From a checkpoint of a small self-supervised audio encoder (BEST-RQ).
Data: trained on struck, bounced, scraped and rolled objects made by modal synthesis, 8.6 epochs.
Rows from block 8, named by matrix and row number. Rows with one number belong to one attention dimension. Each number is 500 + 50 x the weight over its row's rms, rounded and kept within 0 to 999. All counts start at 0. Numbers have three digits each. After the name is the row's rms in percent of the matrix's.
# q: attention query (model.blocks.8.attn.q.weight, 384x384), inputs 0-127
# k: attention key (model.blocks.8.attn.k.weight, 384x384), inputs 0-127
q.34 101:444546515468428529483412521454447505489533566569504485383535432518488401601490494489519522468486532489610472547487542512400569471423449520510481495497587563447522455570509390481538508543534538563530516492534504555557446478438459517548508513478499538466472555446495524607579563502470574449498488485515495444546519464403491565496490563600577514497537506454485512493482576484418428577580
k.34 104:348424562515483582561454482544574490521432471491515580545494564527488423542558514502470534595437502564510471425507459506424601478566577504506490536526571506464451500407537594566518535436432514547555458493525493412558448479559440580494450423527455493515518518549501506497407484485506485531454486507457530462537482484486519399544427423474531538488439528411450505509417403505390465573464
q.35 110:504536493463510496539498460477500510465402441440478566572477523465463537491571437608482453443468445579471444510490559522481511547489582454550497536482464419490535555533518512434459515525435493498462544542448374525340492493532502413486480504544587495447603535459531556498452538464417480541447530559460532535481464492483486395496559444403458525565470549498580448545497570622537481475380
k.35 102:527536519522541429517504449426483449530576460485457425529578482514455496540497487432544447495477497447551491529483544504513543516502550417472479415521432536440434521522519604473501413504468609508445517569568489480622459456481469480462458460464528503496531419472447476593488385528509476548477482493434479481499527508507428525457478485468563476500558408495540550537429436503560405489511
q.36 117:452515509555498653449477513584430460465460577531491482500545481488491424483422495604439544476545519526491462421425544425476579548539431520486492476496503557509449497530479476481526461537456501420463573483535611503534439496432481528596437482518541510553452549604439518471445531465451509481492464404520439540494513529464512477513505498498501499529483501505503518407492528481501501549351
k.36 108:482479449491416481453540459471439509494540450549508489479489511470466470501504486563517544511599432480493555487459390585487496431499507487416447401496488505506477499568571419496450491573525461519484494545427491525523488501538493496556488567533395550559571534509574439427543516526451498538595538468520478551425489487492539457496519562630442422510505464456482530496646437506519512527419
q.37 099:534500505589575570519495467559504486473434513469512473519552453483495473507467399486466559498507412424439456534479572547445528535475487530480497462497478620459521465533587567591588584568555469526588502575575501484513512485442475491522477445531438446597449542492485520550411531529560446559512528561491530581448462549474515522527535507490559509499616487518516511514458485518542548483478
k.37 099:496595408454542540351514544543488549561490457441457389512483534479519524560412505474516512560521553505517550487420428500477535476465477541443526573529417486421510453563381531495600425498428558473564424557494560438469450426473483497562510503522442486521432504483540517438518537624458551495506501395455464486498470572528514513486502504505452510528481610485468407465552421494525530514402
q.38 102:551482559525527468516505422568546541528428468412485539491507431473404503572453506505558537490470525427535585502514512571473462450446532454562603516514577555510588598433577447574590475532491510561412502407471543529598520509485455514496433487518571570518430513537549509559436511496545590573438476472470502538611548433443490492484539486495600411498570447591460533547517466508567405466518
k.38 103:465510395464483550458594503489394502511509582536488555453438504443589465569473584604506518578626544474377487537479457465561599624511549486511496515471384469440529471450500495529504456589498517471546527484483423523537480435506525506432609480435494558540443520613564472374404583417510496467483457542553527494450556497397571483514473527503549537443557514529539525584512421554550455530566
q.39 113:511481529525456544596577469420517501492489514440465542589500511532481518500496432416475520571568469521344469448502482526537536525526520574499436525553547478499380563432444545581538498509476519382447581550525671474507440564544465414538390537468505563512430478500506469463400522484449568538568378581453520441477536515440491450412461509537459521564569496488534489412519455495490501332520
k.39 108:475507490458547454497503624508541499446413443462539519509462525641509538582552497492575498550558446466527534619539511389564455538513542485465477486487545423601621497510566543502551508387575451540476451450483525531477480503373525494534500446556507526581503487494514490476410602510584466490523519498531534464426477524565559488509470474509464489508480469509497471428559499526433478488505
q.40 092:513480470600397437614473474491543443490470525487461455557549562553506440511487480423541593557411457512523505492434436536481466443581497505485515515495531560502491497489462559427474558559520565488482548519546515490512445505538455513587544461474478495536537457480520556491478473451530520517546514412486487588464580418470545530504515517584494586406491427549463487531539519534497419517615
k.40 100:566496388440468497469549455562458442436528520413423385479481556583468537440475538560500512546479550385490526438431546526470531508529557551519506473422476522441516564412429570478536532472506525448584438418570509578525496527538529528526572550489530471434462491490503466461521444516488457482474592491457420513477438531518447492507560494530437549466511534356471483402601372443541452449483
q.41 105:509448571481466471549470564502424435538629520484413557453445481485479481453458617467466524457605460543529497521470503492473532487599517401472566472426463502441458517454509510463522537532521549489556532591550391571523536441501494453518492551409503532551505556493356522573447418393513479503459475601497548497458476423470457445525566482393471475464563567483459452493374539546498496431508
k.41 104:546496501537452465466472402488527530455492375476519458463485494599509429510568513450572444521426476448472499478555525545394527472520546440479533536485462504532564543546489553415377475460614423510462530467566471435458490515550494465457546474490520582522554489503545455550477655571470498472404557533484445398536471525571533525588512515455493462510486415532413611591519508525426574530493
q.42 110:523433468422576507485464543534477529540499428509485423530603497575537503531519486460431545534574552504484500565465562535436454470459548448504498482484528486564515461565569476625525492602551540478530479487553509456459486582572589548458423430529519509517545561539458452591504432520521392463522528542452560498566534537477517474552484504503592504423450505550504466383544551436385561611419
k.42 113:494447503480500519636519588501515440535539460472484605467490521504442540535515630470539482515551499464548437520513443549547534431571588473553502436495410496564541553534497460611499452453476503458533535473456567493533574542506548454503563572498542522469453524461538422470553454589511467473524470448530557581471521489570467593462520473475392557532563554384436471538501539503547563533521
q.43 105:554439524528510535605504486497436435555444462461559558558500488547491572399539527494468528532516485566454475498485543492510546505557427417533508585511424540568538525433386443480462513550468510448546561458535646385509487529440566472534483428410466545437524495517510556449496572521567487443569477416445480511479546512442537544518511487556424589503460499519494494534649502487588482510526
k.43 107:478519418519645441494519579390560411526421479463525567465586560537508544546570495442528587520454481541474465544463491466485564506467526389539502483457555535570539484459450458566560514435481477539500506494531549507631527494481493494497455453601470446546550507504488511524493641537627559479610518523551429516534546501518547551565469501543465477543550500494538523429514494496586548466464
q.44 110:456554511482478472516555499526492476509608525523483519583506501542529504494478561491475484489593487551481524556566538536493484529526478579490407561478425506448532556558450520450466607539505455537498409529461491535556460510463523483407498495448492560494437532488488437515571448550496479552553491481475594421425580574582537546596531494472579509557523507560477527494492592563600461536522
k.44 105:464616552463479519547523469555539490502468505522517505519562488535429485512426357519486532499463493520475476369421420439480451448499408490507526537501531438482482497495472456588446426456479447459468578546510558488501507418459496470515518566562513451474456524471498532625494536535505512504486491483526573500593500557548500472596511518494578455558583478511475489390506516417456541575560
q.45 097:470594459604376441420609505452519465430540429555457435502513429574468496546443588576448508514551484422468503498438559539405485463513459450541459514433459478565530506465509426538513375447445491553548542611411473445453483517522536483519522421552478438542566506477477472521488513509509427613517467530492539506532453420530496485485423454519549391526539508458475488537539471519515413576461
k.45 102:493526437562541495494446583509517492470419583565534584523540414427459558488418488528467467630540463539528494464524424513486552491564616512594521470510532440494551438476494520498455528546551532520497477457521454441471453518421459505395558493479447505557476485535413565483460419556489568513519455460440530426414572487455430515472515558500562604550439544462491561504443492576502536530454
q.46 116:523518486560524510425521458517431422419436537523531469527552518505462471550454523511527526437493512432564502534504533542534612449578476520519471563362433491479446444535489535474604416473533579649492599552480354452527505535484498477502556467452493476443542493537520461512442442529525467484549521497446427381489509524606517453455473427503481498472465561432542513550432558425557505488548
k.46 110:526552527458439509511502481464533538368541457456470470512461493556485498521525509460500513407417589446507433379488489449568453399478503469521577526472454542521423455464480443483426481525529440466552584515477545444427539519550550483472492505508525456473449518524526512547544473460544463536333531483498497531570465461460476519462593484465554556514492453466465536415472530473471487534512
q.47 100:545529407523525444506467467510510464576538485489574583501508576461405493504561455416400494440429422529553466446526469426522530515444498548452515405502431469520544542490548501480493509438560461500516475450508537545565563439532422573563511495461438452467497464428537452474443586388508507452359550460584499530510566501493485421501516527458425530558414467482547493531515454482558481507503
k.47 098:432511453507566500495546508549520533555456514441476521368447558544499491489555523550506548534530525522508511554422451526446496561556485520487558559568493530571446509539490566444523514454468532481402559541569622530598403516362463529573508447549513515520519584518431546548401546472519452492532472466525468591555465465504447580465493491474537536525518435535493424516522547539572547482486
q.48 110:499470457431578481451377506499409512508599541416469465482474511568437509510567463499433470471541429508538472474438465433469493561473469532554489524525459551644500583508581522425393589484439441540497497568496451511496437477512564475377414480414516518457467516455401465524526446584548535480476483551494501497480449443536537506498447535489480420481493519538461470499577502528456503566506
k.48 102:492462537576470436389498533512507453547411536520471467533547494549528541506424501527414537448450457394465570524515464591534419466483491564545519520510530473600498520519625443421460577457547502547557427459564509583506475557452484494531465535577492489537532575434499562497531505557388524549503563533562515464511519522523406488492432477508536547369441446505452473556563526608546574437503
q.49 116:553481502494489439471340439458527530457466456505521387562475420441440447466549501455505518444444566457466580442490549414452489471443552446478573543515448561409480476656497637515473598511487530595574442508564499528521468492475453531468510491504458438372499500507597467528548514426505445582518522532487471461496442456541540444478428509557500513488453428477563488436576514516544530606447
k.49 115:476448489464558497535442570498470450489490374491499516486535484411493437463424416468571455500576543514521430480465403508493532475530432533493603613466490516458560548504488503470484474449426549469470490547614494524495575537502582527480519493476518521534477605506449502446578465459564675502407532475454462560504447597487505538530490447404522546416605537517533480506454446513479622552531
q.50 108:541517471440480535497458513525459513571488453459547526463461471546492500554503524481470453451469519447469511515520416486503423469568468460628470523524520434509496482476478426512440419573505602453469527486513541407579447505440480522554504517532426519524513563480481461456435501491425525460489538557468373506466542555457620581459632544506480462435493505468402459500449505419457423512483
k.50 107:545511481500569495499540447537501567492504538501460496464528521413547514494500523432475495410513438427449589568478521545568559547469587467450446423497573571488553496483342519525554532544553510545519417484482510551493528522613489564518474512511492523435530434460440464473527522651506535503523475482459581563474519465436524470479476526470537532440488546451527501471584482462437461507576
q.51 101:544540434492565550472419609461510431511453566556487440579601528554445534425507454464531524549497412573526412539547534471512418570597585475467419387420479576510477496484477469546527490456537597461455497502548466426510570525481430477512446419542476432549482435443497502548519464544432539463453576545552500534528556447526456537554535416436510473464496529477468525540438539527489401430457
k.51 104:527480525506502470538456536505552429532574553444470503506455573441445501511522495530549445588531545499494553404543554551501507561470501492559431481423399528525372525468514502455424502475505548567464478563504475554462524512440478567533501456521562515535570533491457524593421473481584534459421476507552409464527475537465390522440419517551502546506393541517420568562520441589499471500441
q.52 091:462513469508464530518385462502509482450456507489503562453496476434493535530554478516565361445472532440440534562474516517513582447407500545504531575512491575474528535566433507412435509440521412454548426503506507491545502511585520546457502462489535407534451584410584449511495445500624604470572435516523481523525426528545449427478507478455453519515538499584631599539500546542464513472499
k.52 095:552545486517530468568456466558465510491395456538509501415482533581473569467496455372463545480424516470468501511516482468461464575566471432574610502582472483478446388484484620425587529451497504578518470445460611410477560481478466454522589443518475515443469440481493462561450506424483482566540515506422537603558481481541478533624544530420473574559580537476480431494506509588513459439509
q.53 102:571467519521540512548671543491446502445554489451545407527499490541431500545522529541594409509389524547355534491528507562439520446494505514480416446491465497488464395509490534437569531510513396469500506575558596561553478447485504549630479502509485512551473518489438479555482487471372540497546501417425440537449476535426528480482544538530474475525589479456535463569433466490490342479574
k.53 104:503460464470563420517571574492481455471591528444586492518458470548494596426535488469524453526555534505483450458551500493549509437486605511472589479504483518447523498439595475518448562466438532527401547536421404522501532522471488484510397569536475515499490590554488550505450569582499561393546447499508551529473467381530489524401511436601451438543509447488505518389525396496530497439503
q.54 114:513502447571438464476648487523485519557493459541484502536474417491484522531499423487469490527430419538473487580516509581516485469409527488509492494509484427458556490470551485496573486512521456380467491495502604436455525433428484533569530492487471475490500482509472480493563614491540523564582434469437390472567525450359537472617535444504536438438515472431570555527511522472562472491501
k.54 113:481469531479534471502591531440417417541455582515541490474520512507563599420635502527425593572554592527462465459523641496513505505484447467502541391536475449519504562436523492578539498494516547441553583580460442559525515510415535507462430528515434478548548492499595533510452619594457640467552512522528503411526480495488559464509504475610516474529434480620551467509443426495430470599426
q.55 104:585485471482481525516429513484531486496522478543632440415485529526499523583485460461507475477482502485605507525472544579515468444458511549509579454504447537576517509506432596544394486437577530407423490570463672492464467468523524509483563621515519546555460490512446453446595437491502528521412507462507500435493507504536544508492485505568499522392524551471520430408409507543496477532547
k.55 100:521481515484519448494453543450524566498513402506551487509524514607535501532444498490547512393476550524450548547480524458364616531557487508479540483561408459515474498555542539541544403461518508529420567560542536451535590624533489492487451441468537494437497515541437482364419445492476517541435584446470530481451577565517510399463549487537571488523491445528477528534451507454591578496426
q.56 110:494461598434593555524561570484475506450414497495426478480567432516528505523550555521543499503520530576379489540435527595523541458552456474493529574545523490503474481553475542535528511505488446624390459463528452535441464502459533530421433486459606415428557626458535455595485435486516510631497479465438448529475531474439561520540491392492576567498528534521465494463500444446460538542549
k.56 107:535522482405526532362514557441467461546532402443479515511499490486544517537527522491477476466437528453526391533564428497575566434539431500474531519403490407500517489574475498420447461469506514502574527542494578567510467458490501489643487535305455428572347491567500481449558544506529419414471483477514421542453523527451468458510543406564497536571415538532415489488436482485544515488490
q.57 112:533562533488533453452504527507588562467463530544417482598561460503398496419532486503494518549400453492471461450503517435532510470516533503464526508554459543516505456483491432523518527552507438529539504554532508555472491433536555579540414510545543578480573597559525505547562445385442454578613546539429531498557443515518457483523542482522534513477565549519552459511519434469485542470556
k.57 107:602452499540486479517502535504516409521409485587462422559549457476414460409456590509566535456512476506394482508433528491500464500417497461490584521612509513438616463507474537431561452468480494521525481417443601502459487420502448440527543482524523465470494524531482533477507568431424529541497613517504480513481538472472552446483423547528590496519560550562592510454481490512510475480531
q.58 108:525477517552508515487493566519552452525551481463474512480541549422451574534446518439538541498450589557456463498594628485507604515487566498550493465428572568579526531617460492419409443550466523406485582505528463555442518499479463464424513493519502501543493568509517515540481553488531562494565463515481538553548467542467507519596513581486484521476441452502489416547508457536594540485415
k.58 112:463520496537559554511547546585510541477454506517502494491521467519503471509587427545533532500560535409436482481444470468532491613545500550497548497548505474533530490519576525530560435478511426610504519570470480493526471488578474472467460611501546556489467593508502419448541480414469380494538407474522514556477497544552582443474525509464568514498547482527562457569489645479471578519506